config.yaml
model: "audio frame classifier"
dataset: "drum patterns on synthesised drum kits"
train_examples: 26041
gain_aug_db: 6
n_mels: 80
hop_length: 160
input: "mfcc"
spec_augment: false
win_length: 512
num_classes: 13
output_stride: 4
arch: "ecapa_tdnn"
norm: "batchnorm"
activation: "silu"
depths: [10]
kernel_size: 5
stem: "single"
widths: [192]
init: "kaiming_normal"
optimizer: "adamw"
lr: 0.0041
beta1: 0.9
beta2: 0.99
eps: 1e-08
grad_clip: 3.0
ema_decay: 0.99
steps: 13800
batch_size: 128
epochs: 67.8
lr_schedule: "constant"
warmup_steps: 2760
weight_decay: 0.04
Rows from block 5 of a small audio frame classifier, named by matrix and row number. Each number is 128 + 32 x the weight over its row's rms, rounded and kept within 0 to 255. All counts start at 0.
After each channel's rows are labels from the 100 clips, of 14976, where the channel reaches its highest value: "strongest on" is what is common among them. Only what is clearly more common there than usual is listed. The data: drum patterns on synthesised drum kits. In brackets: how many of the 100.
# c30: last pointwise conv (model.blocks.5.c3.0.weight, 192x192x1), inputs 0-191

c30.142 [ 92  99 132 140  95 172 134  65  94 108 105 144 156 103 169 147  92 157  14 153 100 135 120 132 140 127  99 126  56  83 141  90 105  91 134  73  74 118 121  66 113 118 114 153  97 149 104 156  82 104 152  93 165 110 127 180 120 128 104  34  99 110 164  76 107 122 124 148 161 111 101 172 124 146 134 144  98 122  98 118 122  71  78 159 132 148 188 122  87  97 147  83  84 158 114 137 142 105 134  88 175 107  92 125 121 151 160 160 130 111 140 124  94 118 156 133 114 147  71 160 155 132 108  72 144 120 150 153 153  61 135 128 115 115 124 152  95 141 168 120 146  97 129  91 151  99 137 138  79  90 129  95 136 137  99 156 138  95 194 150 111 140 131 109 136 124 108 153 210 114 110 181  68  70  83 111 134  77 130 128 172 204 179  87  77 131 171 114 124 136 125 154]
strongest on: ride cymbal (67)

c30.55 [150  66 123 132  94 120  62  96 128  74 144 139  97 153  97 106 152  86  97 126  92 155  82 170  97  84  89 132 176 170 106 119 130 166 124 151 154 168  95 128 106 158 125  59 131 132 120 112 113 140  67 152 112 140  96  83  96  99 160  81  91 131 177 107  74  92 123  96 107 122 161 105 164 114 191 108 122 104  74 120 119 122  69  24 135  81 144  97 102 124 128 141 107 158 103 100 142 153 107 106  94  87  86 112 167 140  70 148 143 173 117 135 146  49 136  78  92 189 147 140 166 121 112 131  99 146 108 133 155 113 109 141 140 179 107  55 129  79 143 136  94 136  87 130 128 120 154 123 132 146 167 136 143  86 154  52 143 144  47 114 159 124  94 144 115  78 121 101 101 152 165 145 124 117 160  80 185 149  69 141 116 161 128 140 105 163 118 127  95  73 118 133]
strongest on: tempo: 70 to 80 bpm (36)

c30.137 [160 112 138 106 166  85 118 126 140 158 111 105 117 166  95 137 172 138 114 134 133 159 131 195 124 121 160 128 139 173 130 104 139 161 110 133 117  94 126 117 161 119 145 131 128 125 122 152 170 125 164 133 104 128 147 156 123 101 146 169 104 140 131 152  97 141 134 214 149 156 101 169 226 123 134 148 178 150 210 120 188 122 152 169 247 150 144 165 142 104 141 165 176 186 112 132 103 168 172 147 132 167 166 156  89 108 123 180 122 152 102 194  87 132 117 116 122 121  96 145 190 121  99 143 117 198 104 137 116 119 128 126 102 136 219 124 160 131 171 108 118 143 241 175  99  83 143 152 106 195 116 146 101 126 120  71 100 160 152 120 127  77 159 113 148 101  90 164 116 111 131 114 130 148 121  83 104 115 102 120 118 149 127 132 100 110  81 106 145  56 107 137]
strongest on: shaker (100); half-time (63)

c30.72 [ 93  90 148  69  11 136 100  97  94 100 138 149 127 125  99  73  50  34  88  57  98 137 166 124  76 103 111 204 146  98  68 139  99 187 158 212 132 138  60  73  59 156 103 107 221 144 135 145 146 104 122 157 121 107 169 129 111 145 151  97 107 101 158 111 113 110 129 143  97 135 142 147 124 104 117 143 145 122 135 112  88 133 119  92 117  93  61 132  83 131  94 100  97 122 119 125 148 109 142 116 112  99 130 170 113  99 149  74 152 130 116 152 141 135 135 133 146 166 119 137  73 130  82 104 122 124 106 176 102 124 153 116 129 144 100 164 110 158  86 110 150 140 122  91 131  80  51 138 102  72  97 116 164 164 156 100  80  89 131  89 127 125  96  90 134 121 132 136  98 146 111 142 117  95 130 104  91  97 135 129 121  92 124 102 128 145 126 122  68 110 103 135]
strongest on: shaker (63); tempo: 150 to 160 bpm (27)

c30.108 [162  81 144 140 106 184 139 187 137  85 127 137  67 108 166  59 185 158 119  47 167 145 130 140 194 120 190 146 107 171 175 142 171 126 105 133 224 129 175 114 188  95 153  97 124  68 112 168 110 159  93 112  84 135  95  96 118 159 127  90 120 102 143 150 120 111  95  94 112 115 113 151 156 123 139 146 115  76 165 126 143 119 171 127  40 105 105 141 113  94 125 166 130 174 128  92 109  52 131 182 127 176  94 116 134 148 101  80 155 144 141 113 166 150 114 114  97  80 140 142 100 134 117 136 165  95 121 103  92 179 183  97  97 108  67 113 119 139 125 164  79  60 114 123 136 127 172 155 112 111 124 121  96 154 131 157 177 143 132 140 133  90 122  86 145 153 134 112 124 118 128 159 133 185 169 133  86 129 114 149 128  97  81  95 171  92 141 116 128 172 110  74]
strongest on: clap (100); bossa nova (26)

c30.187 [ 98  86 168  85 181 143 138 137 131 150  90 178 125 103 137 110 130 172 153  61 112 161  59  89 156 140 113  54  36 145 150  86 151 165 143 129 133 120 127  60 120 122 146 159 122 162 140  76 183 140 155 113 161 122 155  80  86  71 139 161  85 148 158  81 114 198 114 105 112 143 109 154 142 113 179 172  92 130 114  98 112 110  95 147 103 168 112 147 109  82  93 113 150 125 113 178 125  98 120 119  81 120 121 118 174 177 134 140 119 108 173 137 131 155 164 149  81 116  87 128 132  98  92 163 135 141 130 177 148 158  85 135 162 107 128 123 141 134 112 124 110 147 135 174 159 107 114 140  61  89 171 115 155 101 131 184 100 131 170  92  87 172 171  96 103 173 109  80 148 122 109 155 100 178 132 179  62 115  83 158 208  99 138 145 176 132  96 104 147 177 138 131]
strongest on: tempo: 160 to 170 bpm (43); breakbeat (28)

c30.156 [116 165 123 152 158 104 115  34 111 133 121 129 181 115 146 166 157 136 139 151  89  84  95 134 153 129 116 130  87 106 120 112  72  75 150  72  76  86 153  94 143 136 151  40 106 162 171 143 164 118 122 147 171 123 152 107 131  84 126  85 136 155 115 107 113 137 190 123 186 129 128  80 147 124 122 159 114 150  94 148 109  93 144 158 108  71 188 119  99 154 118  94  96 101 186 185 224 166 100 133  20 112  64 156 137 123 106 125  92 102 134 138  68 100 107 152  66 209 133 116 126 130 110 118 112  92 143 128 119 103 126  85  85 118 157 155  83 165 117 133 119 120 122 122 155 163 152 146 137 136 107  85 124 115 134 171 131 142 135 136 102 102 119 145 163 109  64  78 146 107 100 125 139 123 148  90 167 135 112 150 174 153 147 148 144 164 108 136 115 115 135  38]
strongest on: low tom (32)

c30.11 [125 169  73 113  98 103 156 156 133  83 119 140 145 122 133 144 126 111 152  91  97 129 131 144  17  43 117 110 103 149 119 130 114 114 117 102 117  94 117  81 139 135 105  95 118 158  86 114 156 152 101 155  88  96 170 143  45  95 152 156 198 172 171  98 113  90 143 112 156 185 103 128 149 127  95 108 133 136 102 150 155 109  90 117 105 111 129  92 112 186 141 133  98 117 175 128 105 121 158 138  94 122 135 132 130 160  75  54 157  68 119 195 129 133 110 190 144 121  73 131 148 109 111  68 129 137  97 158 137  94  64  62 136 140 172 133 113 153 136 149 100 161 137 130  42 135 121 124 165  89  93 108 134 116 148 149 141 102 155 150 138 167 169 101  99 119 126 145 135 179  83 104 122 111 141 123  87  30 143 157  55 132 159 154  80 167 107  92 135 114 139  86]
strongest on: one drop (40); tempo: 150 to 160 bpm (36); tempo: 70 to 80 bpm (34)

c30.138 [121 114  80  71  99 148 131  84  80  86 122  85 181 117 177 164 133 117 135 140 160 105 126 179 141 139 156 148 113  75 159 144  59 143 144 138 110 108  98 125 135 120  99 137 123 152 121  41 165 186 145  98 134 178 116 109 128  95 141  82  94 137 145  99  90  92 161 193 113 146 105  95 127 113  62 101 125 129 131  79 158  90 164 139  87 157 151  52 122 111  89  94 151 158 151 160 162 188 136 175  97 140  69 123  63  79 188 130 131 129 113  96 126 175  91  84 148 148 165 136 125 114 209  70 142  79 146 179 136 106 110 152 147 140 138 139 140 143 171  79 168 120 115 169 116 132 162 111  87 129 120 149 137 153  64 114 195 104 141 116 179 119  85 125 135 107 108 113  86 171 146 128 132  87  98 108  82 127  87 128 152 125 103 171  68 130  98 151 124 120  86 138]
strongest on: ride cymbal (63); tempo: 70 to 80 bpm (40); tempo: 90 to 100 bpm (28)

c30.61 [159 116 171 111 134 170 120 119 158 134 143 151 156  41 119 131 124 156 100 166 102 194 154 126 100 127 106 161 156 113 139 125 141 162  87 140 128 152  49 120 147 156  88  89 186 124 105 112 143 155 214 143 118 127 140 159 140 110  58 118 168  95 152 106 134 232 120 173 102 144 219 168  90 143 172 122  85 138 111  89 147 120 115 176 163 139 107 125 174 167 169 132  95 135  96 150 112 134 129  96 170 124 162 130  80 139 140 106 126 183 174 118 103 128 186 126 168 134 127  57 155 147 162 107  85 129 129  61 194 106 143 138 114 151 107 108 130 201 135  92  84 134 137 163  89  96 109 135 147 129 121 132 151 171  86 128 133 104 122 197 142 147 158 155 116 157  97 127 125 146 165 110 160 156 147 121  87 159 116 165 136 134 164 142  84 139 138 112 199 176 128 172]
strongest on: one drop (28); tempo: 90 to 100 bpm (26)

c30.184 [ 94 125  95 152  97  82 123  85 108 102 147 158 147 131 149 109 157 119 134 152 148 119 182 112  92  77 115 120 119 101 123 152  99 131 207 114 153 138 125  99 140 141  69  53 139 167 114 134 114 109 126 144 162  90 130 158  51  98 130 158 166 142 109 110 126  97 182 180 177 112 144 139 174 156  79 169 129 156 127 122 116 149 131  98 120 118 134 142  83 175 109 161  66 115 131  87 168 107 117 108  50 113 158  65 113 134 140 131 169  61  95 165 139  89 101 170  87 112  77  98  75 136 132 160 103 105 114  90 143  74 141 142 113 143 151 133  68 187 112 198  99 148 111  82 119 125 137 111 160 165 137  72  87  87 154 103 132 116 169  94 145 171 105 110 188 115 117  84 131 126 162 113 189  91 163 132 121 115 201  86  93 128 165  94 116 180 163 150  70 141 140 153]
strongest on: tempo: 70 to 80 bpm (37)

c30.120 [ 66 159 138 139 147 110 115 110 109 156 103 144 128 111 137 149 164 119 148 153 108 102 165 119 142 118 100 142 129 151 153 155 135 133 148  87 130  97 112 121 112 123 147 127 140 143 114 157 141 157 156 117 142 102 114 138 106  95 114 156 134 134 105 122 160 131 166 156  45 151 201 139 159 139 118 153 140 141 209 144 165 194 174  71 122  37 132 104 140 131 186 209 152 141 144 120 134 174 118 118 151 122 138 115  86  88  85 132 167 136 170 134 141  97 168 149 166 179  98 104 119 148  73  66 113 189 131 199 107  99  53 113 185 118 153 111 121 176 123 141 115 124 106 100 153 167 149  80 120 126 181 127 159 146 183 157 106 131 182  97 161 177 152 200  69 134 132 109 229 126 107 122 158  95 161  88 140 126  88  70 144 161 126 148 139 153 161  81 150 152  89 127]
strongest on: shaker (60); half-time (26)

c30.0 [ 90 123  97 125 178 101 107 128 158 132 111 172  97 112 109 154 111 142 145 119  95 136 143  61 198 162 154 114  59 134 179 110 147  78  88 157 133 111 145  80 111 138 153 111 132 116 148 100  87 132 114 129 188 135 136 127  66 110 174 175 143 107  93 132 118 111 160 117  98 117 125 115 117 161  98 131 108  77 130 154 112 110 172 164 124  94  63 103  59 109 180 158 142 124  65 117 128  46 116 135 165 118 106 122 104 123 105 142 156 131 170 133  93  50 176 154 105 159 145  85 133  95 125 119 187 131 155 105 108 197 142  66 141  91  97 148  77 182 121 114 124  97 140 136 146 143 170  84 150 149 183 140 114 114  91 170  53 114 163  91 161  87 127 161  61  59 107  91 138 129 114 154  50 133 154 123 124 125 138  68 149 109 103  88 176 111 137 134 158 149 109 139]
strongest on: tempo: 160 to 170 bpm (37); tempo: 100 to 110 bpm (25)

c30.8 [156 167 110 177 111 166 171 127 145 145  96 114 139 121  85  84 120 144 129 122 181  86  90  96 143 129 190  90 182  93 122  87 118 137 102 108 116 143 129 132 124 108 108 131 100  11 165 115 133  80 126  76 126 153  87 124 133 136 113 147 123  51  85 130 112 158 113 114 152  53 164 116 125  67 113 104 179 115 153 100 125 186 133 151 141 104  76 142 136 150 157 110 114 146  66 102 117  87 137 154 138 164 145 115 135 109  69 110 141 122 110  55 110 153  44  65  87 104  87 104  74 146  84 157 142 109 140 140  86 157  68 104 143 116 100 169 119  96  86 155 135  77  93  98 140 149 135 113 176 142 105 139 106  51 150 161 160 158 101  70 113 172 116 160 116 156 132  61 141 106  81 110 104 133 107 116 101 145 182 133 144 152  81 136  98 109 121 116 117 100 114 123]
strongest on: low tom (32); tempo: 140 to 150 bpm (29)

c30.171 [179  37 137 142 136 166 111 144  95 105 127 149 158 111 135 132 173  90 161 113 130 143 160 147 143 144  61 152 117 149  74 112 143 169  94 163 159 154 154 137 110 141 149  70 170 115 146  85  91  61 173 145  72 154  81 136 159 180  66 132 162 128 152  98 105 116  43 115 124  99 147 117 127 136 109  90 133 101  83  68 125 168 156  97 129  88 125 123 118 136 116  90 195 150 122 146  67 166 131 180  92 109 120 101  65 103 153 151 129 148 144  93 145 107  65 118 155 162 110 151 105 135 140 109 137  47  76 152 102 131 103 140 111 142 149 103 153  81 129  89 110 131 145 137 175 112 176 133 150 146 115 123 171 126 133 113 107 158  55  85 128 111 101 160 143 154  94 114 174  87 188 153  62 112 138 119 181 124 137 110 135 173 141  65  89 162  99 127 147 107 185 120]
strongest on: clap (74); tempo: 150 to 160 bpm (28); breakbeat (26)

c30.46 [113 116  85 127 133  77 107 125 200 131  76  90 117 117  93 185  95 175 141 154 131  97 154  84 127 136 109  55  50  76 138 114  90 139  68 107 129 167 136 112 130 130 105 119  37 138 146 144  86 125  63  97  69 110 122 101 136 114 141  96 160  90 146 160 116 142  70 157 136 121 157 112 145 118 159 161 132 157 145 100 137 123 106 161 157 103 116 132 112 171 135 117 191 142 146 115 166 128 153 130 127 131 146 118  98  98 127 136  94 207 116 146  94 127 167  68 104 124 100 127  81 137 131 167 182 158 113  83  65 159  80 163 108  98 116  78 160 104 144  99  84  77 129 166 155 143 152  38 133 130  88 142 167 120 145 131  58 126 154  96 126 119 147 122  86  64 129  88 134 139 160  87 108 105  80 108 116 121 135  85 145 160  97  72 139 143 142  96  69 138  78 110]
strongest on: ride cymbal (63); tempo: 160 to 170 bpm (37)

c30.163 [150  82 140  97  95 117 102 148  99  95 121 133 137 111 165 169 113 136 157 130 135 108 160 126 120  67  90  93 144 111 103 148 138 118 145  96  65 162  97 145  93 192 117 115 118 152 118 192 124 106 159 103  96 105 127 148  87 118 176 164 164  90 184 117  80 136 120  96 128  90 111 118 132  99 122 106 103 141  53 113 169 161 101 154 141 122 145 130  83 123 155  87 125  70 157  90 126 157 115 182  69  84  80 176 147 124 152 137  98  87  86 139 142 127  95 133 132 111 157 170 109  84 100 153  94 141 123  90 141 129 126 169 139 121 178 107 178 149 135 124 195 115  51  73 126  83 142 157 166  89  79  92 126 140 131 124 156 102 111 161 144 187 167  74 173 149 124 137 185 131 132  73 123 120 158 115 137  45 132 142 173 131  80  96  73 155 148 107  74  56 164 188]
strongest on: tempo: 70 to 80 bpm (44); ride cymbal (42)

c30.99 [131 142 113 137  70 109 125  96 136 115 123  82 123 173  64 171 177 102 133  88 150 130 159 105  56  70 123 119 137 171 139 132  89 125 169 112 173 112  96 141 148 133 161 113 136 140  92 132 156 157 181 130 173 128 174 158 114 139 153 146 190 149 118 102  60 149 156 195 152  87 190 159 195 138 150 148  93 164 150 181 195  78 127 162 169  97 187 136 159 145 171 152 136 115 165 133 134 136 152  60 147 108 128 148 180 116 136 122  95 133  71 139 124 109 156 149 159 135  88 127 129 163 149 100 129 182  92 118 128 108 159 135 100 156 161 142 103 151 149 165 133 160 197 168 146 102 123  86 144 164 139 108 108 125  97 116 205  82 157 135 111 179 165 131 127 145 161 129 133 131 140 127 145  29 116 176 128 177 112 134 135 178 123  76 112 125  78  79 117  76 125 112]
strongest on: shaker (99); half-time (60); tempo: 140 to 150 bpm (29)

c30.18 [129 128 129 130  15 119  82 136 150 130 118 125 137  96 121 118 106 171 146 148 118 158 119 127 153 146  42  69  92 127 124 104 115 100 133 159 130  84  76 115 136 187 117  96 130 148  77 135 130 149 176 150 129 132 149 188 130 151 142 129 154 146 163 143 131 126  89 198 111 144 117 102 110 151 162 136 116  82 174 157 150 132 102 130 130 128 161 174  91 168  72 164 190 114 129 128 124 129  73 113 104 137 174  83 161  78 101 110  96 146 103 105 119 137 122 160 190  87 137 127  95 135  43 166 210 111 146 121 121 120 170 146 114 119 117 133 215 150 115 134  91 115 138 173 142 171 132 124  46 157 122 133 142 156 138 157  73 155 117 107 125 134 131 122  91 113  88 154 205 147 182 168 144 108  89  33 107  92  87 128 105 130 146  79 113 125 117 166 126 107 169 129]
strongest on: tempo: 70 to 80 bpm (56); one drop (29)

c30.28 [183 125  94 159 177 158 106 130 118 108 137 184 152  91 132 123 159 126  76 151 139 149 143  44 160  41 175 179  76 141 130 119 147  41 142  78  59 104 154  89 156 156 129 123 136 141  96 148 130 147 128 109 123 100 132 122 105 113 179 129 169 119 115 143 105 147 166 133 148  53 151 126 161 136 101  98 171 148 101 124 124 136 148 100  91 122 151 110  90 105  74 122 146 170 119 119 185 140 102 161  89 102  65  84 164 129 107 120 191  70 122 121 114 127 172 137  64 187 149 134 162 147 116  79 136 100 185 112 163 108 115 153 178 101 151 116 104 149 164 148 107 114 130 173 123 142 129 153 145 120  85 115  64 153 156 123 145 129 140 131 150 154  64  69 153 132 119  51 156 159 141  97 195 137 137 178  77  82 128 125 153 141 105 100  99 156 166 148 103  91 130 130]
strongest on: tempo: 70 to 80 bpm (27)

c30.103 [122 109 126 123  74 152 178  81 151  91  89 109 158 132 105 177  87 133  79 119  95 134 132 137  95  52 124 155  63 115 169  97 111 135 108 105 136 159 105 105 156 160  96 131 180 168  46 143 137  95 140 163 155 144  85 141  76  88 124 170 151 153 101 140  57  92 172 135 127 136 102 116 158 142  98 106  95 176  83 119 126  90 140 164 146 160 133  88 143 100 121  72 106  99 176 138 127 153 135 123 152 117 114 126  52 109 223 118  64 131 125 124  85 139 137 167 108  90  58 102  98 143 154  89 118 111  81 176  75 112 121 116 107 105 162 116 154 164 126 101 131  96 149 117 158  61 140 138 110 106 108 154 185 157 135 107 146  72 159 140  84  84  76 148 104  67 122 146 168 105 166 127 146 145 141  69 133  93  66  86 131 131 145 134 125 133 155  91 138 171 113 118]
strongest on: ride cymbal (59)

c30.111 [131 101 125 108 136 186  40  71  47 117 138 157 136  92 180  87 115 172  35 164  54 123 112 143 106 120 104 201  70 120 147 135  63  75 123 183  95 115 114 118 176 221  64  89 164 119  98 142 116  94 153 125 121 106 148 139 142 171 170 133 146 108 153 144 139  98 144 131  92 139 103 140 181 120 140  98 151 153 125 144 127 141 179 135 118 132 107 127 112  89 156 123 153 119 127 118 130 153 140 108 139 126 138 157 113 122  88 103 160 142 143 197 115 124 100 135 108 104 140 117 124 173 127 166 155 150 124 176 163 125 155 131 170 101 134 104 150 119 135 130 123 164 112  43 158  85  94 140 119  98 103 136 130 207 128 129 108  87 125 146 140 140 106 101 167  93 144 139 126  98 150 132 113  57 120 131 152 117 117 118  62 119  95 105 128 150 109 104  12 123  81 139]
strongest on: ride cymbal (53)

c30.65 [149 136  76 106  99 133 117 115 140 112 166 179 135 151 127 168 119 129  94 180 175 100 149 162 108  70 162 175 117  92 170 146 121 189 125 150 159 163 124  82 125 162 109 158 144 165  68 159 153  92 177 115 124 145 140 140 107  90 131 154 139 125 108 116  96 156 145 155 154 108 113  90 143 119 107 139 156 194 124  84 120 121 110 114 155 125 159 124 123 178 120 115 154 147 123  75 118 121 125 168 178 109 134 109  28 131  99 171 109  74 125 228 143 110 107  61 155 151 148 149 132 186 114 164 120  86 123 144 102 104 188 109  70 135 145  98 128 159  84 168  88 127 116  91  80  81 110 135 115 120  79 103 120 166 119  82  56 111 163 121  66 163 155 122 130 155  94 133  93 124 126 111 155 101 196 132 118  89 178  91  95  84 108 119  96 119 150 133 117 231 120 137]
strongest on: ride cymbal (39); tempo: 70 to 80 bpm (28)

c30.44 [115  44 128 117 150 136 175  80 109 118 134  64 134 126 109 139  82 131 159 134  90 140 136 105  85 111 129 139 114  96 148  98 131 113  79 128  94 101 154  83 114 128 137 111 126 147 106 151 137 125 165 111 124 128 112 123 106 141 122  85 136 133 137 123 135 105 152 119  29 158 128 161  89 156 173 152 114 164 167  98 164 108 176 154 167 157 111 147 148 153 122 121  94 182 187 138 115 174 128  99 166  92 114 179 130 141 106 131  93 131 178 113 144 137 159 143 101 110 103 147 120  93  71 149 137 141  29 135  69  99 110 103 216 153 121 100 143 110 112 114 141 154 162 134 112 117  94  91  94 156  39 117 112  77 103 111 132  75 113 178  91 114 135 161  88  58  55 177 108 137 117  43  83 168 163 105  95 110  63  94 136 103 129 105  64 117 130  80 149 109 129 120]
strongest on: shaker (71); tempo: 140 to 150 bpm (35); half-time (30)

c30.59 [ 85 130  96  86 144 147 101 126  98  82 148 122 163 164 170 118 125  95 124 149 178  81 128 104 126  82 153 159  99 118 117 150  64 155 178 147 123 167  84  87 138 127  43 115 163 154  89 113  77  96  81 111 114 162 165 142 136 128 170  11 162 153 142 166 143 138  98 158 128 108 134 155 142 141 153 168 162 176 148 140  89 105 130 133 158 154 140  97 133 138 119 119 188 119 133 122 122 132  85 132 102 138 150 132 117  99 120 107 162 146 109 118 136  66 123 163  40 149  96 144  99 136 180 145 137 127 125 127 125  90 148 153 163  56 136 154  73  96 116 132  78 129 136 102 187  94 174  67 109  98 104 127 135 118  93  92 129  70 146  76 143 136  95 148 134  96 132  83 173  82 156  74 122 176 158 134 151 165 122  69  91 142 117 135 158 119 125  72  77 110  54 102]
strongest on: tempo: 160 to 170 bpm (29)

c30.155 [119 191 144 158  83  86 123 125 133 128 119 157 157 132 135 138 144  93 142 120 149 125 154 117 110 120 135 131 146 113 126 146 123 164 143 136 109 192  62  84 123 140 116  76 136 117 175 114 118 117 116 131  83 142 105 149 106 143  94  93 177 133 103 117 145 100 127 218 148 112 122  69 101 134 113 142 125 157 111  87 109 159  95 153 114  77 130 174  99 159 158 164  93 135 124  67  52  92 129 109 114 164 152  98  98 106 119  94 170 108 116  89 101 179 151 167  95  53 132 101 143 116  94 163 127 104  60 143 132 127 131  98  55 165 131 125 113 103 107 103 134 129  65 151 116 125  71 110 141  85  95 127  95 139 117  80 208 137 196  71 137 141 127 187  75 156 130 123 120  80 102 126 141 126 135 166 123 112 189  55  84  49 146  72 156  56 117 109 151 149 154  92]
strongest on: tempo: 160 to 170 bpm (79); bossa nova (31)

c30.66 [123 151 132 156 137 128 139 106 112 134 123  73 120 103 146 124 158 131 149 137 156 103  80 115 156  62 146 111 129 148 168 139 155 137 114  77 152  84 150 140 104  89 112  83 109  95 157 119 137 138 103 103 142 138 140  78 171 102 110  86  44 118 144  76  78 183 115 159  73 100 162 132 153  92 190 150 116 137 120 161 131 167  93  59 153 175 105 197 166 131  86 105 124 142 151  68  65 156  50 184 110 104  99 137 107 139 134 148 128 134 150  79 116  41 103  69 169 144 148 153 155 162 123  99 116  85 123  90 168  87 123 111 134 101 114 105 115  42 135 131  61 148  84  84 115 139 142 109 120 100 122 129 160 149 161 112 126 130 100 125 110 155 127  83 145 154  20  96 126  98 129  68 115 151 136 144  97  87 122  89 142 163 118 119 118 125 141 155 141  81  83 148]
strongest on: reverberation (63); text has "room" (63); text has "reverberant" (63); tempo: 160 to 170 bpm (37)

c30.175 [120 139 128 117 156 144 181 149 151 125 138 175  81 124 124 102 149 160 126 157  95 156 183  95 119  94 117  65  77 152 113 122 147 119 139  91 157 132 145  80 138 125 134 132  95 133 112 149 108 124 139 134 111  80 153 116  88 114  94 164 181 123 141 154 158 136 138  85  94 140 145 133  52 127 158  88 114 138  60 107  86 140 114 139 111 134 102 136 102 141 119 115  99 160 146 140 127 103 167  79 161 120 108  85  96 149 186  85 131  49 160 148 183 148 147 110 144  82 128  46 159  91  66 129  74 143 156 163 157 105 174 106 131 191 103 149 146 199 177  77 108  91  59  67 131 130 129 136 143  96  66  76 115 184  39 160 147 114 140 152 186 155  81 187 133  97 152  97 126 158 101 117 140 148 157 128  94 124  76 129 131 139 111 125 154 128 146  88 184 114 169 128]
strongest on: clap (66); closed hi-hat (65); tempo: 90 to 100 bpm (38); shuffle (29)

c30.131 [ 84  78 127  83 120 127 122 169  82  90  98 116 152 182 129 133 103 162 115 150 134 128 133 149 106 134 131 105  82 133  74  95 162  90  74  92 110 203  82 113 124 182 176 137 108 112 127 160 117 126 155 124 156 140 119 142 120 154 164 174 158 124 144 103 105 109 156 195 118 128 145 109  79 137 150 117 151 114 108 132  98 143 133 119 111 137 148  89 177 157 151 134  56  92 147 116 112 144  61 155 137 135  86 133 134 133  91  75 124 134 102 152  77 134 107 206 158 128 122 131  96 105  77 123 145 107 157 105 127 144 177 156 167  97  77  95 133 135 111 146 197 176  98 139  79 107 182 180  99  84 141 132 167 170 120 138 164  88 183 186 128 122 130  55 103 119  96 120 173 150 109 139 201  57 138 130 141  99  80 168 141 165 182  55 117 106 181 132 174 154 152 140]
strongest on: ride cymbal (55); tempo: 70 to 80 bpm (48)

c30.29 [135 145 124 125 168 122  99 132 119 144  98 154  93 167  87 120 196 156 126  93 123 131 172 141 138 124  80 157 108 147 109 109 142 182 113 115 135 104 147 142 135  92 136 118 141  90 110 144 196 126 129  40 103 104 156 127 109 117 155 151 116 143  84 130 122 128 141 213 135 140  98 193 206 161 133 162 144 123 178 113 176  44  85 163 204 152 150 174 135  80 166 143 174 133 108 135 120 166 167 151 148 171 103 128 115 123 105 146 119 162 119 131  54 134 132  54 130 140  54 142 149 136 167  64 106 171 125 138 118 166 108 150  97 129 151 107 150 113 132 124 129 151 255 175 173 137  93 143 124  85 138 104  63 111 127 119  91 151  89  92 172 128 117 116 138 126 125 162 114 136 143 146 120  85 172 100  95 129 114 125 141 150 109  98 153 143 120 137 145 101 109 193]
strongest on: shaker (99); half-time (62)

c30.82 [152  75 106 113 153 123 109 128 156  98 147 103 119 126 161 134 131 118 133  87 157 134 138 140 131 149 159  70 116 168 106 133 151 151 122 102 145 104 136 112 152  98 107  83  74 120 151 137  91 170  51 144  57 122 164  89 106 172 207 125 148 129 122 158  77 120 182  78  93 158  93 126 121  70 145 116 146 152 174 122 186 103 139 153 151  83 109 130 126 121  86  88  99  70 201 127 123 174 151  49  67 100  70 207 109 156 120  57 157 165 101 132 116  87 133  96 160 133 104 114 147 150 139 121 146 105 134 127  93  93 163 154 138 138 124 100  93 182 144 168 136 117 167 176 137  64 118 153 125 125 177 132 148 119 129  82 113  82  94 132  67 174 167 121  99  90 118 144  97  86 143  74 131 141  99 157 132 119  82 111 107 145 155  85 122  92 141  99  60  77 137 114]
strongest on: clap (56); tempo: 70 to 80 bpm (45); tempo: 140 to 150 bpm (36)

c30.52 [161 190 150 135 154 125 106 110 137 106 137 116  95 159 154 111 167 102 125 171 132  82  85 139 127  85 145 128 117 141 144 123  78 111  93  91  52 113 176  93 118 133 109 113 117  85 140 149 130 120 101 123  79 179 226 120 134 147 164 170 113 136 151  76 160 130 168 214 168 137 122  96 112 136 132 117 171 145 180 127 164  83 135 170 248 153 131 177 147 116 112 135 173 121 201 125 110 148  93 171  96  80 151 171  94  97 148 119 181  84 173 146  81 114 115 121 142 155  86  75 153 145 118 133 108 207 105 111 166 124 118 150 122 123 144 139 109 134 147 107  41 144 178  92 136 111 118 104 125 102 107 106 154 148 141  88 144  70 117 124 119  99 156 103 115  97 118 104 119  94 150 110 176 115 154 178  93 154 122 184  71 129 138 129 103 150 136 139 156 180 137 116]
strongest on: shaker (95); half-time (38); pattern: one drop (35)

c30.7 [135 102  84 157  91 117 113 153  51 144 183 100 119 153 121 149 110 114 138 107 157 106  99 103 122 131 145  99 105 134 102 155 130 140  47 132 106 147 150 103 121 111 134  58 101 130 163  87 147 128 120 110  71 146 139  89  94  44 167 134 163 159  93 140 108 132 128 178 126 137 106 127  91 131 118  77 108 126 135 101  87 130  70 105 126  84 137  51  96 172 155 129 120 107 108 142 104 150 129  72 118 113 108 170 100 142 163 133 191 101 125 136 144  75 146 102 157 148 116 108 118 120  86  64 100 150  65 151 143  67 150 102 101 153 119 164 160 177 150  83 175  93 121 122  95 152 150 149 187 131 129 164 156 157 163  88 159 142 105 172 183 106 124 152 188 120 146 130 141 108 197 119  56 133 159  61  86 141 163 136 133 171 138  46 187 130  83  98 109 103 100 107]
strongest on: tempo: 70 to 80 bpm (29); tempo: 150 to 160 bpm (27)